From a checkpoint of a small image classifier: held-out accuracy 100%.
Rows from block 6 of a small image classifier, named by matrix and row number. Rows with one number belong to one channel. Each number is 500 + 25 x the weight over its row's rms, rounded and kept within 0 to 999. All counts start at 0. Numbers have three digits each.
After each channel's rows are labels from the 100 images, of 14976, where the channel reaches its highest value: "peak at" is the part of the image that holds the peak. Only what is clearly more common there than usual is listed. The data: drawn branching plants. In brackets: how many of the 100.
# c3: 3x3 conv, stride 2 (model.blocks.6.c3.weight, 320x160x3x3, each kernel summed), inputs 0-53
# c1: pointwise conv, stride 2 (model.blocks.6.c1.weight, 320x160x1x1), inputs 0-53

c3.275:464494473478496484474509481482495512548474455466499522532508479524460516512507501536497491492492502501516543512466524471464441515479480475502495469487495517480494
c1.275:476509470481485450522499470473475487543472494445468469499499475485476504521502434503473454476513490495513525510484517500502466473484483462491457494477528508476487
peak at: centre (70); middle left (29)

c3.241:470539489494473513462480509481487456487485523517473475481524470503462504519503486487489496489457495456505526518483492523509470494499521513479496474484518515508475
c1.241:479529459486475461484477493439475472490512496481452460462492498520426492527501467503495502480527498449498505491486449521512490483457518506470516445469525473514474
peak at: bottom left (44); bottom centre (42)

c3.85:473485515442475513535496491475483507492469503506517515499520483511506558528494504452516492519470529471476508432515526493451491501467454471468520480469477477480541
c1.85:440491476442493486520495478490493497517454504507507509518470465498494549494517477504497448518465493455478481470509491460464489511472463501459502535455450490445552
peak at: top centre (40)

c3.110:492498478484483496450475470483489491479467495521509473474473476473473486486467466475489514475521508463518486498461479527517492488467493489489493508483500491476433
c1.110:503478484473504544459479486484478467524496525519511473462478499474472508474441501539463479494514504518501528489510475488512523484454484479504490530446510521462466
peak at: bottom centre (85)

c3.59:477523489493488491520478512488499449499511447444451476466486484481529485505505552467487442497508509479490498456542489508525458522488460478483535500480475500512504
c1.59:477509478522406442526501487505495433506493483501448489471476483470519498471466531464514498471505498505499505497507514518539473509514490491468526473493491505507492
peak at: top centre (72)

c3.317:478532486482480476488547511473474487476480510443490475483493487502482507494487486505463535455443452482520510520463484467489488517501519487481491477484489494500485
c1.317:496525477469477470520520484500477432478512484450465461487515526498473478511479437496456520478462500474547509530496512530520438497475501479486484493494471466491493
peak at: middle right (56)

c3.170:474485498520499506462489500489491442492480487474462490498509465518484472497510480522491498470520458503505522516488517503544458528455524514489453518509494504499476
c1.170:491489489508493546447469483505495458519498513495446462503499490510468455470474488538509483480552469547482496511525531487529479499457511511498464489495499508532456
peak at: top right (58); top centre (36)

c3.98:480451478528480518472462517480484478466470531515450497497480428470489468512490484492509488470519464477491505521465508502525482513505499494530507457482493513485432
c1.98:464481509505473532479483491503504454463489519499500464492506444483499460486490511513521479463532437517521473499514480514507489498421467491514503507475493504450435
peak at: top left (100)

c3.303:473463502480429489504498473480490446500456491471470499530510461502517530505529482522506480466511481503479522506483505500497469525454483507490517481481499496454522
c1.303:471509506495477569491506482509472469531504530516508522564473495519506509517498497544486479503487514561502532559514472472496502523441503525504514491472506535477515
peak at: top centre (64)

c3.297:491537497479484483513550481483494480446495491487488485512531512527523470521483499492492486460466500502515532522526471466427490461477486473499470532474499515545550
c1.297:501512489469494474520512478445490470469519478511475485488542514524527483519472468499495472485497464499470528494514478503418492447499456454493452537482478485508532
peak at: bottom left (67)

c3.143:496498533452517486515505476482487514475505503463466485483551503498509511505507486499488504508442467487520523489483464478499513491488519548423516546507479527475487
c1.143:492468509449510522515473435475507499471494496468466475471508512479480482519477491499503502488490467489492504499475455511504493504457490524441541480500460499467465
peak at: bottom left (38); middle right (32)

c3.116:520485466490532492501507508523527472474509463486517476449476475487473465463467497504484519443503490490473463511467501488478487475480509488444487498499482474499497
c1.116:506486450489507508500509490528514482485489467489495472455478448487483480476444473508472484431518465505484450487474514516503482475458480495452485486492456504482486
peak at: centre (78)

c3.202:497483498461463507526507479506538455505493416448478465482507511506517491517515499470489467482488497514499508491523505498514473503514474457548506517436515506545490
c1.202:491479509475449509495482470518508448516500432497466457505539495472484472486504508500465512474508505506527519510493488489492487556476491466534536489463500513525458
peak at: centre (61)

c3.56:488424512496486482534483421466488474504495481480524486496506451486504476520481469507499486499476496501520510509455479420475497512455469492480519468536488479483531
c1.56:448460511504476494533502407511489502484492520489492496471468453492517470504467482503522445468509498489506520474486453484462519505471492476481510435522506487443506
peak at: bottom left (88)

c3.227:517465485490463508503456499491486490485501475495475511499504486514498484498533486489496508503513455488513517493468521466555520488499525507460517476533485492484433
c1.227:507473484518463461514439481452483473464490501481472516481519479479514473495470498469508505493516462474489505487520498507544512493511522502488528506507510487483441
peak at: top centre (43); top right (42)

c3.196:490501517537457477509499453518498470489495533500535514500512501469509510477468486487516499485460492492503510522513475486494511486461523531492530475508475481484505
c1.196:482478503480470468528513468463492489491467541516529487517494505483504495468456489506503452467467503499480512517511483490457480432489499521497527507492525508464525
peak at: top centre (60)

c3.252:499427476487472508522479470510525468512483476486459482509468475472503494478497508471500488438466474539476497498489493461514510526495492457524514480471492482521494
c1.252:468442473477485537490488437542499495540490521491493471515507472466485490470432502476517531472506484563490513502522514496477520485486495470527530466466525526498456
peak at: top centre (68)

c3.168:504494494539474463490497509509523441499491472462495494491521498496487465476509491449522470501472499498467480407523485483515494487514510481488475503449468482507481
c1.168:526476494526431449497489505505507410476514464503499490472518483489499462450520492485492483489498502485496478470500507509533500518499506483469505493444464469482461
peak at: centre (45); middle right (34)

c3.244:520503521495479498487558527528496573523526506505484507498480473540492523508512505514475542553521506496514483509479518499550507504538507487469482508499495497518506
c1.244:512510502504495504473565498511507535500514486505487517503477497545497514527519503530478530556509523495509509538482509513528519503527517491469499513490500500528480
peak at: centre (50); middle right (48)

c3.144:484508485524500478483512479502514483514507481460527445482496516522507467494480463459489503510475509504482494439470508476473476449473489512469462480483476474508503
c1.144:508510509535488467468513472468517480504477485457523473483484497498466484489479486439482516487472507504483484459464510502487500440435504517503486482515487465521476
peak at: middle left (54)

c3.242:462472544532511493480430453474471512540485497483518518530532434497509463527510496509528470496488491471515550472503515493491482503495471496534500485500488505507516
c1.242:482469512486496517468464409481491488494484517490511528519511453487501438523498515501526443479488473491496531496515507502493482508414465505525540474466467508503468
peak at: bottom right (61)

c3.82:464468495508471505464495478464496429507448486463522539517575482511444493511519485483504483477479483503499553481472511483470460504482502493527494510484484512494496
c1.82:476487515523484543469475463491486443498480511507486540516548476517481435524524452508534457472475491519499551470523512473482489453471495519527528494493481532514533
peak at: bottom left (57); middle left (25)

c3.115:490495495489443505489508460486504453500483502488476523518539447529463488531525474460519502498489527518528507490462448452497510540455519523489496529513502529476483
c1.115:470467488535449512487509470465481458460483489478470544487512441523453477545496482471490479489506527497518516465476462488498516518450490507458518495511481525492483
peak at: centre (74)

c3.13:508488483516537503496473477526509488479512499488558486499445529512478491476488457451507491526497502500485468460464491472493453470460535521476449487492486466492474
c1.13:478490485506490504508493436508513459511487511489540490500432490485516490468465496463483503508487460492489458457491491496498493452449504539487481475487481469513486
peak at: middle left (37)

c3.280:469464499466517503480489461522486473461475489480544482499471500492505515507523476465491504470503495512497466474474517533459483483446521489500487467452515467464500
c1.280:545460476461497503487483515502499501510471498479504497509470468489483561524511495486459512491451512507546513488463550534468474506502476510498467461463511488477470
peak at: bottom centre (44)

c3.133:530535476497500497515487479506544478527485504451509473453506514474494478469486494532523488520480501485499464515490501539489470507480464492487488519468476502498496
c1.133:504550502495482502489494489512527508488441496497505539474488556485495486484481503491527490503490514481477449536470490518481486504461471512495526486456493491497483
peak at: top right (57); middle right (32)

c3.61:488481496493507490463487508482479483522471475462479509513591512519498494515499499534502484494506518492488548510435489507478484494514500483452519522454493513501485
c1.61:448473520484506513439478467501458493513475514456486504502541460523492464513501493510477468492496470513513497491493509521489493468479480478495528504484511536501485
peak at: bottom left (41); middle left (28)

c3.268:476567501479417482526507504482530469514480483500472467485532461507507461497501468488545472491497479521499511501487453504440498530464458511453455498462494514511525
c1.268:492545500497431455535516522448519482494491485501464489474533467532482508491522468479506451515470484468485489497492488475476503544503454507455435490502497491534529
peak at: bottom left (65)

c3.193:493474521485493487513507473484482486462498507488499527494499509505503557530476459465505476486491519474507480457479512500504492492471502498473484469521464463479495
c1.193:474473532470484545478481484530469507489501513521510525498499508481481518524467499485479458481527519499532501451475488507501483499466498515509489486516458474495461
peak at: centre (75)

c3.90:504497512489456478486510495519502490495480469520470460461457484494492483496492483524507497526464512500478442554489486478538486510495512502474481476506499468518468
c1.90:492481482451477455476525500481471509492467474518468447483473482496478456475463484522527506525504509487509466527496461474523476503502498485467465476517489484516480
peak at: centre (60); middle left (28)

c3.277:486440537483502490508511484497489457496475479434496488500522467506445521518516497484502496482501500500500504481458507461478432499464521492454496504494486530511459
c1.277:490459518496495509488525461491489462502476472467501501472561481509458475525493467500519481489532490500499517467522485487479470523461487499474506496509469549483484
peak at: bottom left (35)

c3.50:481519478536502536468480482509499455490485482468492497522487495491487478482486479444518500477507480514509472503472518481460470480455498514494483509472478477467453
c1.50:488503463538482500523489487477485440515496477446478510498516498493516506498484480471520512474519490463507480461470524485488506479463494508465520523489480488456487
peak at: middle left (61)

c3.225:458503477483499521471495475487475473529483479461534513518473522515516491472478492464494495505485527481478482430464500499478493477436483496480491463502472446481510
c1.225:506524488492499487473473488438458511531495472472473519524479501499497479492470491452495496512488543466493501440475509506497495474449516494462467487533472418489478
peak at: middle left (91)

c3.114:504509480467480467502488492482525492498482490481500494461511490460425524513456484524493449506442526518481480509484485504455512497526450452497521507413479514530472
c1.114:531484495496496534485494461540482476478480453528503478467498504455465507505479482512492485500471507521493491542467464531471526497481498462538554494410511532509454
peak at: centre (58); middle right (40)

c3.257:498581497551477528427490510482489458482473488476536472465495515501478490490479523522539496479436507482501506495516488496508518482469486501486534512509459506481468
c1.257:472530478512487586461487471514504424487491534515535465457480538501473490457484501531504491472479472529476487502507444519480536496455494515510520517489494494468474
peak at: top centre (29); middle right (27)

c3.51:504482484470480479512510515464466500515512487474470492502546517529487525529493493542484506494499493507498538527497492482488451495507491476446512483478504528523504
c1.51:495480487512490447509473487453474480495502456422455468505506497512513512507496460502460494506532476473492494531501484508517424478493490468436495456490477472538491
peak at: middle left (46); centre (43)

c3.28:484552527459519451456512450497474495508482505464585526522499550498480501484533511508478500494472495463512524465524503503419487496444511489539477501495517524487508
c1.28:498525543452500478466519422510497481509508498491566517509505549504484505487537502497473477480482507516492531486525502476450470496409498485546480471503494514468520
peak at: bottom centre (36)

c3.23:532475494455443481447481472496480476459511516478478513545517500517484496508544496472488496494452504491497534456510481501519507490464522474530515480489484521479482
c1.23:509467484470454514453475441516516479466518502490492510484513512517471484508502498517491462487468480514486514446508470505513521522442495515518525464451493504468467
peak at: middle right (71)

c3.123:504449488501478487495502446506506484505478487479535504533533459494497493542467507486523499492496463496507502463495483464469509485446496513517505486519470493458436
c1.123:507464496525476445536486463479525484482467493455494465531535463469485481545474475487522450509498484416482520475487480508486498492467507497497508517552516461473470
peak at: bottom left (39)

c3.64:514467477447481493452498435532488485474508505495493453473453493490478462469533481454463517478469482493483489493501473457493506495460500487517498485474489515476455
c1.64:540482470495486510458507445547490482489528496506487485485475487474502484473516495476487534467493497513510503455534459477480508476444507493512505477490484508497468
peak at: top left (41); top centre (31)

c3.141:522493472511461491469481467486483491478489482495470495490470450465485479502499516461537497470533469484511491491484473497547488511502489474535522484526483502443447
c1.141:526482501531464438500471471462478496481474468465486500498514462458493454481492503485528466511508493456536491494495450491542456507485499506518520485520475469433442
peak at: top right (74)

c3.218:521453491493427461519513468453525440502491500471503504540518474533489516497510498442474463481459490548499487477500460456506530537474501496495518483509477470475472
c1.218:531460507524414472521499445503528449494506524457506485509514492524495507482482494468484455463463497521494479495518469479479497509456490503486537443503469499476490
peak at: bottom right (40)

c3.228:525509465507478517433501512514518501414522519485486518489466503543480495544537468502490505504455476524511449504479482434502521513480502545536512500532484467483490
c1.228:528508450433481524436495497515513482436517524510470516506491492510450472499507493476472505477488485507512489496539498504508485484448452533516523473510501461496514
peak at: centre (70); middle right (30)

c3.147:459463497501455557532495464485482466507493475460510488488518521519533454530509473464500482465494499493519496518504472485488472511473491485519508509482494490513567
c1.147:482457512488469577529516478495458479543508487505510503487505508549505465506510485479500482446493500534502494516523480490478515507486486486518500483488482518539530
peak at: top centre (49); top right (47)

c3.24:508480488489457483544544476487460462549476495471527476488507532483527489494495477504491506492518537494516504528525467519493449498481512482468508503493483468464556
c1.24:487478476495444450538513480458478415515497514455535465505502496480519486464507482487494472491493522483512486514515476509500472525488513515481480465526488452477533
peak at: centre (78)

c3.171:482420487489478471448515478508488446499481499502511490482508472490447470494476465494474508459495470492488489489471523510482491490470524492465508473444521493457476
c1.171:481422491436481465463514471502505459509487486527509452503510461538460498506474480478510511497479463504513504517499516498513474462496521503488506499458520507443470
peak at: middle left (59); top left (37)

c3.173:484515506535426506513522477491481437526455539509485505526484519492485500496499490442519479485470540540489476526456464472479541527485524522485496465507498474482511
c1.173:488500502506411490521503456479468395497491499504505500488491525486485467472456513480482492466498511509485477508527460521476477520458491481458468469500478460512527
peak at: top centre (56); top left (36)

c3.207:504479439485488464492527458527530463478531474482541490438465535492458490473482488469486517500489512495489471499493479480473508469446491472507502509487495486479505
c1.207:497471474507459473504496453511521466465526486478536502468487522487472483490501492476484496480507524513450491491486443503466525501435489489518511501495470489472512
peak at: top right (32); middle right (27)

c3.104:514477474433526517499504484477485472508521462483494529485540492533491487515483460487481467505476536469466528469478493493518481503452492475489462514485500508468487
c1.104:545490461482525488449528474487499487483526437479502488507546516548507500528491485467467477530453521513506505485484471523532493557494506502453452524504480507502465
peak at: bottom left (69); middle left (26)

c3.126:501495487463511482475530468491459452468501497471478482490518477524452481514507470476466518489437490482520512484423484474493497503459503511491499477495508506477493
c1.126:483511487478497449445499481493502441486501449442493485497513471511461501504534469484472514501448482494511530451478489513479453487472451501458494526500496476447481
peak at: bottom left (58)

c3.281:479444504544481496494402453504470472515486492474481489516508494489487477510515474523527459519475493477522490485494488503517543474489511484486551465498485476502480
c1.281:473466507525489546481431446516521461516494503492505487510499482492479461561486475502519482493498489501522480477498500484503532483463509498498554490510442487475478
peak at: bottom left (60)

c3.135:508479482498476477530516515503517488517509494481476469497453530507476499499477505497525496512509469505521495547519477474497496506503464492478492474511508485528465
c1.135:498471498521502440519508473467511501490508428469478456477492523536483470514486446473543512512524500442519489538501452492491469512487479465460485473484479491518480
peak at: centre (70)

c3.206:493432492490470497496483485476507449508474470477499518486546468502467482514511491456540490486518486479493549476482497493492482537472476510495526486463485523466440
c1.206:484451498456492504488484504462477475511486477514501497482517444453462502523503499487507515444505495491496524500494505484494492515465469510498536492478510540491460
peak at: bottom left (70); bottom centre (30)

c3.239:467432496501494481520501439514489456477482490517500497468484505469448520493465491484507466476478473530506480504454463501487520471450509485510502488501484487493489
c1.239:479439502523523506540499482526499493460492520493523509502517522496510508470479520494502492492437473479536510486470477522478485485485513534511533518530480483531496
peak at: bottom left (66)

c3.84:491476495502488459468442486458512456454506466472507526467564492513445480514491492516486464467473522514482509498431510448476475506475498491500502507485456468498483
c1.84:501471453517482524482459440509489463504497479491499491474543492525441499523464444494478458458510490541447523494508480488493495495475492504507513487480476518476494
peak at: centre (71); middle right (28)

c3.274:491521501509477472481538453450545479540471519476558508567534495498476478504525504444505470490471493538502556488525473487450506535450505487511470512486499475508510
c1.274:506508483517436499493519448460544464511459512503536489526525489499491494453486504464514487471478501532496523495506489490454512501461468489494526439467468479466489
peak at: middle left (56)

c3.259:461475480509466501543512470454492452476487454467492485483511479462521505491479493467480442474450509529473491482477468487483489504480494471447458498436492478512518
c1.259:508468488513455503530510470518466469491475463502503485483479488479482510495468521466447460494472492536493477492477464506426515498440482458469439486446475478513507
peak at: middle left (68)

c3.197:507476472462463507488495502479480461515502487458466457471485512462495459498453461469511491487548475499483508526481465495490487468486466475482516469478504490532511
c1.197:468488472475490472507509498457468514470520478469502489487495484464477503527506488477513514506546481519511502543464471486487490507493485496489478521500463473532531
peak at: middle left (68)

c3.99:525504461479504482512471465479464466460503477487520475483513510513519510470446494523499474476487523501466497481500477451473521505470462498484523464492461510459501
c1.99:523489484508525550512467484525460528479514514512527493499489508517511510468480518530459505482503492511432513463482469480475531509489514509505503506485465547438502
peak at: middle right (90)

c3.69:520428474515551497474528459517534498487486484472498517450500565498512520491464506513468497477540511469460498491476486516502511482465539483491498536469495496485494
c1.69:521454489518541483496536490511520519505511467501517527472496550490505501517491491513478472473508497472450493517466475522514509471479547477514487541460495469489487
peak at: centre (77)

c3.163:501512486493505496491466485492494517480512471474520527465536493504456505519527503514533488483505539500539505484437520455512470518462486508515494513548435511463480
c1.163:460489496500476484517479457491476502484459494464507532483515472515502496505497507490531464466485538479474514461515516488531450512481489503513504451500481501479489
peak at: centre (89)

c3.73:485514484489469466498517485531511464495496476489533501499451486471453495494431507469514499494451496534469430466493479498499521494497492482523495458487491489497484
c1.73:517479490540450453482535473499501494478461476482516511523468455475472509493442510520521502459499473508477463500501489492484497484486521510514495455504501508488486
peak at: middle left (58)

c3.181:501463474513437469535498504478504426517484498479503517515555532511473510514512476473524470462495529551495506552491472485518505516499474495499490509463479478474501
c1.181:494468481511426486527471453474513410504531499483494515505542513508450474500477469475526492476484541525491512558529491495507476469450480485489467471444473496501516
peak at: bottom left (49)

c3.294:469504506485398496527532483478490449518502513484501505525514512486515514505523478460518490491501516521491515530492463493500525521470488490485497499455517488508493
c1.294:508498520487392451527536496477455458490523474520516489522507533524478491505502451483500472496484517498482498525477493517475507505428481474467461489471511483520491
peak at: centre (82)

c3.63:505468510492514503524524491489491482512512509453494464515482511569520481487494492517503499526525489453475454521539446471450466469480452452469494482505494501559489
c1.63:501468521466503515481506468495480474483502510497470489504495496533522461446507513514526502512536471467485486521532442474443505477488422485488487475503493522527475
peak at: middle right (50)

c3.221:470459536478492480487518462466481491490497481459494478512495475511524525510499451492514489509467489482503495494491537488465485504447487489494496461493482487503507
c1.221:496458537496505463505527486470479534491469483475477492502516502523536504517527446504535482488486498470512489503489543475470496521460493498490485490502441454502511
peak at: middle right (61); centre (34)

c3.271:538491472480503484494501498512505481495510480458511493468505512492446483513472510491495492450506510503513511470510478515468474474494491471508496510496447443479492
c1.271:501488454504495497493496479488521493511501488469493502454514470503463467505473465473483468456490492490490507505496450523482517492482432498507484478497467480499501
peak at: middle right (82)

c3.187:470428475502476528488460500485487481501468517520447515492478433484497458506494504480491471476564456486501490512480492485533534522500454473513537475492473492474420
c1.187:480469490500480524497503484506479473473445506535469510482479453468506450485452518511499476494549474522508504487511490485509545506507485461517549477468482489471449
peak at: middle left (73)

c3.31:504461483478511488487497467500464468468486520486483471471489495534471520486496484487477489485498513513526496484450513494482466463463513496465479449509523493482515
c1.31:519447499470525552464523472541480508478527521521470476510466517494506502496491525511482538462501488518518525496504482480462496494508511488498489469476483523480481
peak at: middle left (75)

c3.215:511492481508484488535483503491504487491524417476517488449496469508499480553467515453494504490500523461473520445524473533523435522485491456491505499475478505483501
c1.215:500495489487448517512472468531505451502503459525501508455468492483504460578500540488491504479509493504505503494510470512505480526468491486502519512471482519485482
peak at: top centre (41); middle right (29)

c3.318:471451485489454535526454447485495459529482478469477478471490530490478481477493488502502461487510508512496476506525484493496482512438456478465525491481466509471502
c1.318:476458481517496592511464447469517440534506481507517489488499510518475494494495518517488488494507495536532490506516517492457516551466467481508530466484472544475490
peak at: top centre (66)

c3.209:493530497499490494496541511533517473475485461477474490455453494493434470498478509493508503441458516501460456502464469482494477482490486494494474482456508527530477
c1.209:473522481484503436463509490500529527532507473469470471454485457506424479488465500501483510473495489495448496506482471491531477487501517448497459514465516507495472
peak at: middle left (66); centre (33)

c3.29:477462524465479503509500484492487437448490493496490480502493488494518524489454469506463510509495480500499492503490534462478486480489485518465515445511474496493489
c1.29:503466526478524484479497514471447511464494529491449518521515499488533550487504500501472489514514479508530493527486535468486493486498493538459509472516469510512476
peak at: middle right (46); centre (41)

c3.291:478495502528453531510467475469497453517472475449486479498528513483522449506487502467492494484539463477489535490485490468473510504467502499499566487463469480491491
c1.291:473500495522483593510513482522486479547460494504488498505518533483523506452463509498524537487516464525505544452481506449471569485530485504516551474507530481488507
peak at: top centre (61); top left (36)

c3.285:471569474525472474424510480487499453518475507447497530519516490532438498500470504480510509486418519489503502445488505477454493481477488502518487519474474509488460
c1.285:473553452521460430464498492457485452506490496477481513492527504504457492522457514483507530492456504476504497469484516495466494474470495505491497520450489478456458
peak at: top centre (52)

c3.34:506494492514475510479524457508516469489482463485504471504471507470505461482498503447496537449470454493467474505452495466486497506441493518522526489462484477486467
c1.34:510479479508496580489540463555485489523459505471517462523486512477526470449471504497514519481509487504477519487490495499464529522445468522504525486488478510474517
peak at: top centre (69)

c3.174:516522481463433490492505499502494453520518472460450465478485534510524459471511488478459507483505504468473477491454459463513524464512506486471501482506460487496501
c1.174:528510459456424442464480488482466479522500473450482450464526513481488447478492502482447525489524500479493505498484473510486477479504483494469484471509498492495486
peak at: middle right (44); centre (29)

c3.182:469485533492475499498489494479445464465480480482465476485532483520504502513505435445512477485489501488482498451471490494497477492457491510453509483435495487474475
c1.182:501485540480479500494483497503459475489481459453487495503523501547488491496520430480489465509491529496503512486502521506497458526492491508488497498471465457485488
peak at: bottom left (75)

c3.140:495518492473459495481499459495497448524496484478493481500493487484486502470496459483499512503488528475498521463470465534496514515425487467464452536463493515511507
c1.140:501493490460462479500514485489483449525514484515490464513490460485482500487503480494455512521512553476501504509471466491517520507457465480458465512499520532472489
peak at: centre (62); middle left (34)

c3.263:495520502506526500482506452546536483477509461517515481485474486488477466516507502529515488489469516484450460514469473474468490459459518481460508501480518470492497
c1.263:502523489493530516479519426547516503503477475522515465494462513474487470536526495541491491466503483523434457505483518498490494473452483492443503508479522481487490
peak at: centre (75)